config = dict(
    win_length=512,
    pixel_unshuffle=2,
    block='basic',
    residual_init='none',
    grad_clip=1.0,
)
Rows from block 3 of a small spectrogram enhancement model, named by matrix and row number. Rows with one number belong to one channel. Each number is 128 + 24 x the weight over its row's rms, rounded and kept within 0 to 255. All counts start at 0. Numbers have three digits each. After the name is the row's rms in percent of the matrix's.
After each channel's rows are labels from the 100 clips, of 14976, where the channel reaches its highest value: "peak on" is the class under the peak. Only what is clearly more common there than usual is listed. The data: two synthetic voices taking turns or overlapping, over music, noise or silence.
# convs0: first 3x3 conv (model.mid.1.convs.0.weight, 288x288x3x3, each kernel summed), inputs 192-287
# convs1: second 3x3 conv (model.mid.1.convs.1.weight, 288x288x3x3, transposed, each kernel summed), outputs 192-287

convs0.176 106:143108072127125128128132109127190100139112152105113100135141151128112117137144131082134104121130112154137123130132127128133101096138114160093116194121149126064129094175108121124147151116131157128136153138118105140147106116111207135155114081152194153137130115133143118125111098118151130124
convs1.176 125:111131118129128130111127100129094127114129068079128103124123132123146129139120129188116126130117101127109116128125128155129194139053099114128140081132123124139145115070080127126131127102120086126104134125114156106112123128091083113083121090107054130135103115135127136146125126126126136132
peak on: no speech

convs0.24 094:156148140132118125161129065123124090135158145134143102123120134126107134132114126120137122137137144093131128128142137118128133169152111111140102136127097148150138097106136125098121131084100139104130107110099124156125139154139148122100132151067124062100111151121124150165129116152117167106
convs1.24 113:106049075131104129106125123133134128132095064077107103114129094150138126129131129109130137126132119125109133128115139124123137117027127128128121097118127127153108113098131127127125130149128138137143126140125125093129135106111063125113131103099113115144132138149110109126127127109126129152
peak on: no speech

convs0.221 100:164113152132128127141128137128106128135138234128118145133142134131136128132114131062143143122125120108154118134112139091138116216175132167133128166129132133254124170141152125104130098112130100122150118112122090138137137094127109120128128125102189139127126128132129111130126159129122137124
convs1.221 102:133138168135132140112123111131154129119147026145127121121128143120126133195116128147112121124115091126117135128124129108128165122052120102129138107129129131113151101108064126128141161079130136130107143123140092131099110134117165128115119112168051146130117118133132139114126125126130130113
peak on: no speech

convs0.19 087:142051153125127121147125109131153126118113136126103085116111130122123098126129128075123081124127117129094125129091118125091119110096129122119118125118121125153127118100101131125129135101124137126115113157124116143123088044107183126168119000113123125132128081131132126094130128127152104108
convs1.19 065:120183125143142143143127111127130118141148139090127132122128107134117128120109128108128154140117126127112110127109136106129114124152118122134123069141115120133141126083120125132107115169125119120141131058092129140124135141126117105048138114136132119132096148129122094155128126118103131135
peak on: no speech

convs0.68 105:154037115129124124136126127138199125139105121132116087111120135130121121138119132069123112134132129130133118133090131116095103098127127160123110122119136118108134100126060128134133129103128182131134115155124128145116113093127240128132127033117162148129125116132137119117137119121148111132
convs1.68 086:107171131132133145118127125129096125111143097087125118130123130123153138114120129182120134133116114127098127128119128156131210130111083106105121091132122127136125129083054124123127095100114049131125141080109169107114124129102105122088127119097066133129089129128130132172128127134125142123
peak on: no speech

convs0.126 111:156207163140176078132129129123158162118146097172143068115129118105162129126145113189125097141123155134137098126124174137127129118094111161125135119155140126151118085129086132117096098143128099133113138115122137166123114117133125135106130132081054097131120123130128135084158089142148155127
convs1.126 135:115091166117114134131133112118127117114151127106127095125136117117085119120117125119121094134152154122104148128133086129150104129121148127167107111126141117154102147110120127146134081206134136134126135130075103106129094165141166132112158151102138124113085112121129100124129166134137110126
peak on: deep voice

convs0.132 151:126155116135126133157136124127076119129154147157136144150140135123105138123117130137132108131127148126121132124179116084142142163124139130150133139132094130151135140163150141114131150118123139101128131116128157126124127206149098131120133167120162116117136132124127126146131133148126165069
convs1.132 197:118106060137129147088115158128139120179105132115120129089123129163142133136150134121136188130138148132133132144092160132113138119092131109125155072128129153148100115105142121135134150105129140142184143148130148131117157070140069104147166145135135120138145167149142129156131127119157156177
peak on: two voices

convs0.179 075:103163135106109133140124137123088107113126129072115116136128120130121143116093111145146160124124138113141099127120120122131147127151133082146061088077118098136108166124087125110112123080140124152131084128099143089125142124124119145095131162082129080107096143130098154147092139131098128138
convs1.179 079:136157146129125129150129118113121132141212145113137123129156128129132119138120125085113122147125123123120089128110141088147098133113114115132147104160123123123181106119133127138147146082126144096100139135131107141123135122153145121111103078140124120124118154124097115124123125116111123119
peak on: no speech

convs0.251 136:156154112132119144135129073125138104133170145121151148137125141123109146139121137106135093133134144120127125127144133107128145137118110132130123155140101140121142111136142101127131141109104143095124147119102124155135125165148149113125132137135153122099102131124137126138128120185124167105
convs1.251 166:125063044135108130093128137136142126151071115116133144116128119158138127138164137132148172127142142129136126147113155140109160129064130128127164110106136132192092127127144129127125141118130138148145121152140134126127146084124048127164150122141127134147146131163131126117128131114130128172
peak on: no speech

convs0.249 066:126123172134131090108127086148108147139154216162087139128119116138178138130124122112097118102128119112128081128109185123136129166123127162115107169132148122196122184141146139081103097134133117144142120104128104098128118077121112120136126126113097129149119108140109121019116171129107153143
convs1.249 068:132161135109144133153131068123136120108155049093143115132141128122112121135119127131119102165079111128090131124132119112139126127095122104135143064175122124129134095086096121128104112106123127125098142095066109136130109161101165130099115085164080134122076115129105109112129128137105121113
peak on: no speech

convs0.220 092:167139127129124131086127126125157144132154069121140184134128132128127127132123129149180121125136163143128154130102114094137141119109134130127190080129146089163135154142118126173114132118136149134127146114131134174127127121131069128134135148220119175128123130125123126106132142110119109132
convs1.220 090:129126165128119118155128130163120113125050142146127137135124154132206133105141128101131124143103107122127118128138126142101128128149121136107093165088122128112116132159120128031125076141128085120126087141134130115135166129111147129164107075077160121129136142132127129113128107131126145073
peak on: no speech

convs0.60 137:126141104132129129143132134127169123128152120105121108147138135127106138133103127132140110136122139143117141124154122075140141092129134127141102140133115133051134107170137131135129152103117181088125122115122136129124124176137144143110130170126167103111130126124126117136124112151124144083
convs1.60 147:114119074131129147085119134128129128158114115095131124103117140134153134130151131140129170127134133131128124138094142148124169126084127104130170071132130133164105126083124125132142144102129122142161142147130175131108156076121060099129148125114116136140134159153145135164130127117146157170
peak on: no speech

convs0.180 091:132039138130103112133121132168140136153123161136102119088080114143112114136125132089111126123147123126112098134085128126113128107126123114116133113100150111159136133103087130127119110069132149151145096134140118135084105091124171107134131029129138145145121093143111115078134136137127058139
convs1.180 065:125246136124165165151121105127130117132142134120126109124125128125143136127113127104125129165073117128107110128113127116130132119131106101103111071139111137119131126110075115109119118129123111116132129088091121128109127135129121111091125101124112107119089137128135120140128123126113146115
peak on: no speech

convs0.247 101:130075107127119123131126119125149102135118148127112117128144128131118109130178132098145115121126119150129123129132121111134100109141104148082153242107143125111114134176132126135147125135129152122127157135113111146146121118112168128150114092174217163108144121126132099126114120128142119127
convs1.247 092:135157162127125139122127088140101120110150106109151120122125159101152117147120130203125101134122136125107111131129110160139200145088104111151159109128132120172130131084070129113133108117123053140099137144120169123111126148135128114082131095088083142117087112129149126139125140136134115115
peak on: no speech

convs0.266 139:113125161130127132158129130121046131128144226150108129154133129131109131123146128072127118124146128096126129128135123081128134218151133131125099160126109129218126189179150135094144101102139104107133125124131118105128127129130105123137130107089169093111136128122115119136123160125133142096
convs1.266 172:114122112133130144097120116131158129127130017090128095098125128130136134167131132169119147127120107128116134129118136140122181110033115108121147071130130131136123084070084121130136150090126130146136142122130142129106121105112105108105130106127067133145121128149128140138130123124128136150
peak on: no speech

convs0.237 139:130145102133128131153136135127169121128153120112127111152141135124108138130102127138141112138120140144114145124165123081148141096124134130148111139132108132057134102175139135127129155111115180091124123114120140131124126185142136148115130182126151105114130130121124118136121109148125150080
convs1.237 146:113115076133130150091119136128130125167111121101127122091119136146154132131144130130130167127133136131132123135092144143120153123082128107130159065132129134158108124085133125133143144109129126140174140153130172128110162072128064098125150126116127132140137171155144130178129126117151163175
peak on: no speech

convs0.63 127:133065107132126135154129128125063128147124209151136127128138129130088128119139133079115105129152127121132135132124110136092121171135127156093087159108128119182133154154100127128159116118141114137133168141131110114138107130126104125158126042132122152117125120118124115136091147140166118110
convs1.63 151:120141141128133144123126107134139133117146031087130078114116141121172133139103129161103120129115103135103131128115121135133175114041110114139132096134128120130129115053090126130137144136125113135133148134125185120108133132115131110036130095073066128137110149141130131174132128132128148149
peak on: no speech

convs0.79 078:137095136129125133142132133135118110139134255107122130140145143131129127141112130052117129126131121125136143131115125095115127203173132174139123162149141128211131202139137143093145101107147126119139126121132113125139129104128125135134128084120157160123131122128134117112121159128128118121
convs1.79 083:130148145131132131125126112128141130113144000132130121117123159115133140165118128165108121126122112128118131127126131131129173125053114110125151098131127127123147095077062124129136153052127116130107134121135140129105116129125148120111125117137045130129116123127131143131128127133128131119
peak on: no speech

convs0.40 117:114180132128110140168125122131111117118129078151127113133129092126125149142137128131132124164131147119130134132149122162113131117134127134126116100128113131130126107135123143080106122107130127143128144115126129128116123169138110139101135142074050064122142139140113137129149102134121130133
convs1.40 139:126098100124123134133129129123134129154116174104122113109140099152139120119133127053138153143128126132135130131101148113132068126134149146134121112119129140149103141122193129126118121186135153126181123130116130140140162104129101123102140118092200123129147167133121113144130128098126138169
peak on: two voices

convs0.10 076:121144121130127123110123121133161118139112170097092133122128134129128112134162128108151099118133119154137119132113130136142102109123126122077146193103136118086113125171145131138138135130128121125137150126120118147136114128112168112164115129185211156131144114127134099118112123131120111148
convs1.10 067:131129147124122137122125100134082115114151096114132090106124155119102122128128130219133093138126136121113123133143105181133166127104103114143118090133125120119126117061073129118143089137124076133097139153110151095115097151120128101126116090083081117119122074123139109130126141137142119115
peak on: no speech

convs0.114 121:123147133129114132139132155138129142115126062156133126144129085118125138136167123192123109143130144132109123127143135200130140130092122125114161125129098128152109108116109154114090105139120096142102164113112163127123116172133119140125130150118057086117153123117109114120157110136110116135
convs1.114 164:133095108125125132131126123128127110161124176113128103102138115146111112133140129097141134146142176127135127135126120120128083124161152148148121118139128145141117133115176127122125112213130150139164133139115119141137140118162128117121154122116198117125139136133132101133130140128134119161
peak on: two voices

convs0.36 124:149064089128130139156125156126132118141118170140147122132148134132105123137139141080132106137125130126126143131131101110097127157135111196118116173128153131152130119139094118132196126104141128129129142165134107144143119132127148129149128073115163133105136122129129107160124116133195121096
convs1.36 107:149141159120126137132133131139136138129133126142154137126114170121197125130126129135112107130125137140128122128114119144138181139059127124145165138123136124186121163111130137128143165112133085134135139153147208140114147135144123127063140132062128142132130148130151143174131132127138140129
peak on: no speech

convs0.151 105:137111107128126128145130095132135107149115224111116116122131132131095126128123131064125100125137116116128141140122116128074115164131125173111092150098129121163133147133088129084137134110130156124153147128120107115127106110118186127157120031119116137140123126135132125120099140114152128105
convs1.151 124:111139130129127127130125094132128126116125033071117081123126118127165132130101129148113126131107093125091120127110130132125167118035100126126113094128121119128132098063085126122121126127115098123115130106117154104111121133093101116044120085075070118141115131136108126158127118119113137121
peak on: no speech

convs0.71 096:140155129162153148120129166148155121159139112114144100126124115112149139126106106137119115147122131138140090127151186124114120132138121125115130120124111131127146086143108132126120111145113124106136120121119109138126127134132122125113125139088105110133115143128115130122113085124109129117
convs1.71 133:129111138106113126130130137129148126110128122132132117120130120124112130132134127132130120130145137134134162128137077160134124132135139156120109154109136148182064159124107130127123086212130126159146124125133135127132105139132130132129156137100128139123143116137141126123133153155126119129
peak on: two voices

convs0.229 123:115152125136119136163129118123044123124163160151109155145130125130100148135138136123132130136149154114119120123152116095121160170164110124138115122151113125181139169152140131101130131079129126092128143108137153106117130166162118113119148126119205119090138138127118125139148146141118153108
convs1.229 160:136108070122122135100126140134153125177094133126140143106127138146148127143150134113145178130137141151165117141101154135118136126086151117129194105124140144180105134120163132136127174105139142147172130165145173165130161071136074110140156120127162142145162162152157140146138132119143144196
peak on: two voices

convs0.278 084:151120142138123133163127108107185118133161155114118101130128114126132145161121119085149128142092121097160116132133152092127099127094110142135095134140139136063125078120133132128128164098112124138131107118106100168128129120130163126124119106140115056107108123149101102116102088150117146173
convs1.278 087:103089132135127126118133139141108129121098130090138144164131137132156138032126125185134132109133132131107160127120134190130187159143110115149126136103115116150149158136115130117130061136136093118129120133098172090130151113079145148137121135079125140132107128136135130155117131114139141107
peak on: no speech

convs0.282 097:114086136119119096113133105132163106117136132099087125160119104127132139125163123167120135120141128115077115129161129156135158131076126100120172139103109126135116127114139130113116125184078127164121128138122135119135129097120130123136121148158128108128133137134125124123121137139120134131
convs1.282 136:135129127134129130141121109127126109156136161112126130114135123136126112141134128102138121167122152124123117131127124091133088113154126149129118125145123127134134127119141126110126100182129132130142131129089103137135132134148143104121129099157183115122115135127135063127126131125129126143
peak on: no speech

convs0.43 104:074131153142099106118121126150140168136164141140055128128112091133123128138116131156087126091140129113136161122120146118146147098123129089128123139121152128114166137095152129140075120117129134146121124105152122097131099086130125116130137185138106119172131098143102129040139139120082122137
convs1.43 109:123137095123151164139120124116129123136113128117124131118151109129078120127132128118135138160114125127108125121131124126131094129137132111124124052159126148117094107114129101147115117123129138124115148099079087130114106140116122123144117154179124122121106095125119092102128129130118122109
peak on: no speech

convs0.102 100:144012134128123125129128120134159126131120182121115115096094128128107112130118129061131114124135127130128111130060117122101121130126127133122129103120140118171128135104061124134125122078128157130127112146126124144096102102127191117144128000124122142130125094135116122104130156132134083135
convs1.102 064:119226135136128153134123107129128120130159118086120111124124124127162132130101127133119134143088111128085114128114130118129175119104079108098119106129118126124133122083044123115120124122127091126130143076104148118109130134134116113041128087092094119130098142129127126172128108128116148125
peak on: no speech

convs0.257 090:081101152112120076138118129142163180111142149121056128127130100126104107139115126143094108095127094128134143125142128099154118119108117102136142158125136115164154135116168109131109108143115115146111125143147120104131090101109140108129120152144102130176143074153112109061127126111129092136
convs1.257 100:127165120140153179133125119118130122131142137122123159125135112132108125127129129130141160141124126129108123128100129122128107126155127114122120071156128139126122126124113110158124118149129134125129159097102102130107130136125124127118132154202119136130106125129137101131129128127131135146
peak on: no speech

convs0.64 083:133127113129121125125129121135199123128136117104121116152136135129115130134113127119147118147129133139127126128141126092129131102133119145126113144135127134036130083183129128135126130069121160104122080118122130131140117129131194130101129145132223104118129116127132120123128095138121130107
convs1.64 076:127151120129131136109128121128118127136140116106139136127123162128163132147125128164125134128121113131128105129110136147133188136073123112129191086139129125183140131082105128130138146077130096135133137140129171152114144115108091110090126112107093157134118148134146143159128126119131148144
peak on: no speech

convs0.268 103:168162159124128120153128106130214091134161158066130095135127134130119138151113137100147134138127132126148123131134131107127122128197118138146093137145117155082133065140146124084116106062115142087126071112105125150125133122142218123099132132110125060104132132131114126135130101127108139118
convs1.268 128:108112104128127126110130115125100130108128045059129086132127125130138130118116128167110123122129105127106130128127126144126162137046118125145127091134125108148131113072107128130133120132123111131119135129110152100126125129069088127081125096080063128138114118142111129152129131129126135138
peak on: no speech

convs0.127 089:121010120139128117128131120114104173105124155132112110127131129126095105125130125083106096121135126140104118127124120090129116135113124140116126176136135114140120143144117132151137126111133135131112148171136136131133088130117114125197127010143122135132130075127116107085108140122180099122
convs1.127 064:133230132113168189135127081131132126139177122129133151127126149125150131130123128134124124142110124129104102128105130126151163128119114090125146059175128119130134126094106122147130133119128100131125175120118147131103129151132136119048138089143121139131090129129150128143128127131125134132
peak on: no speech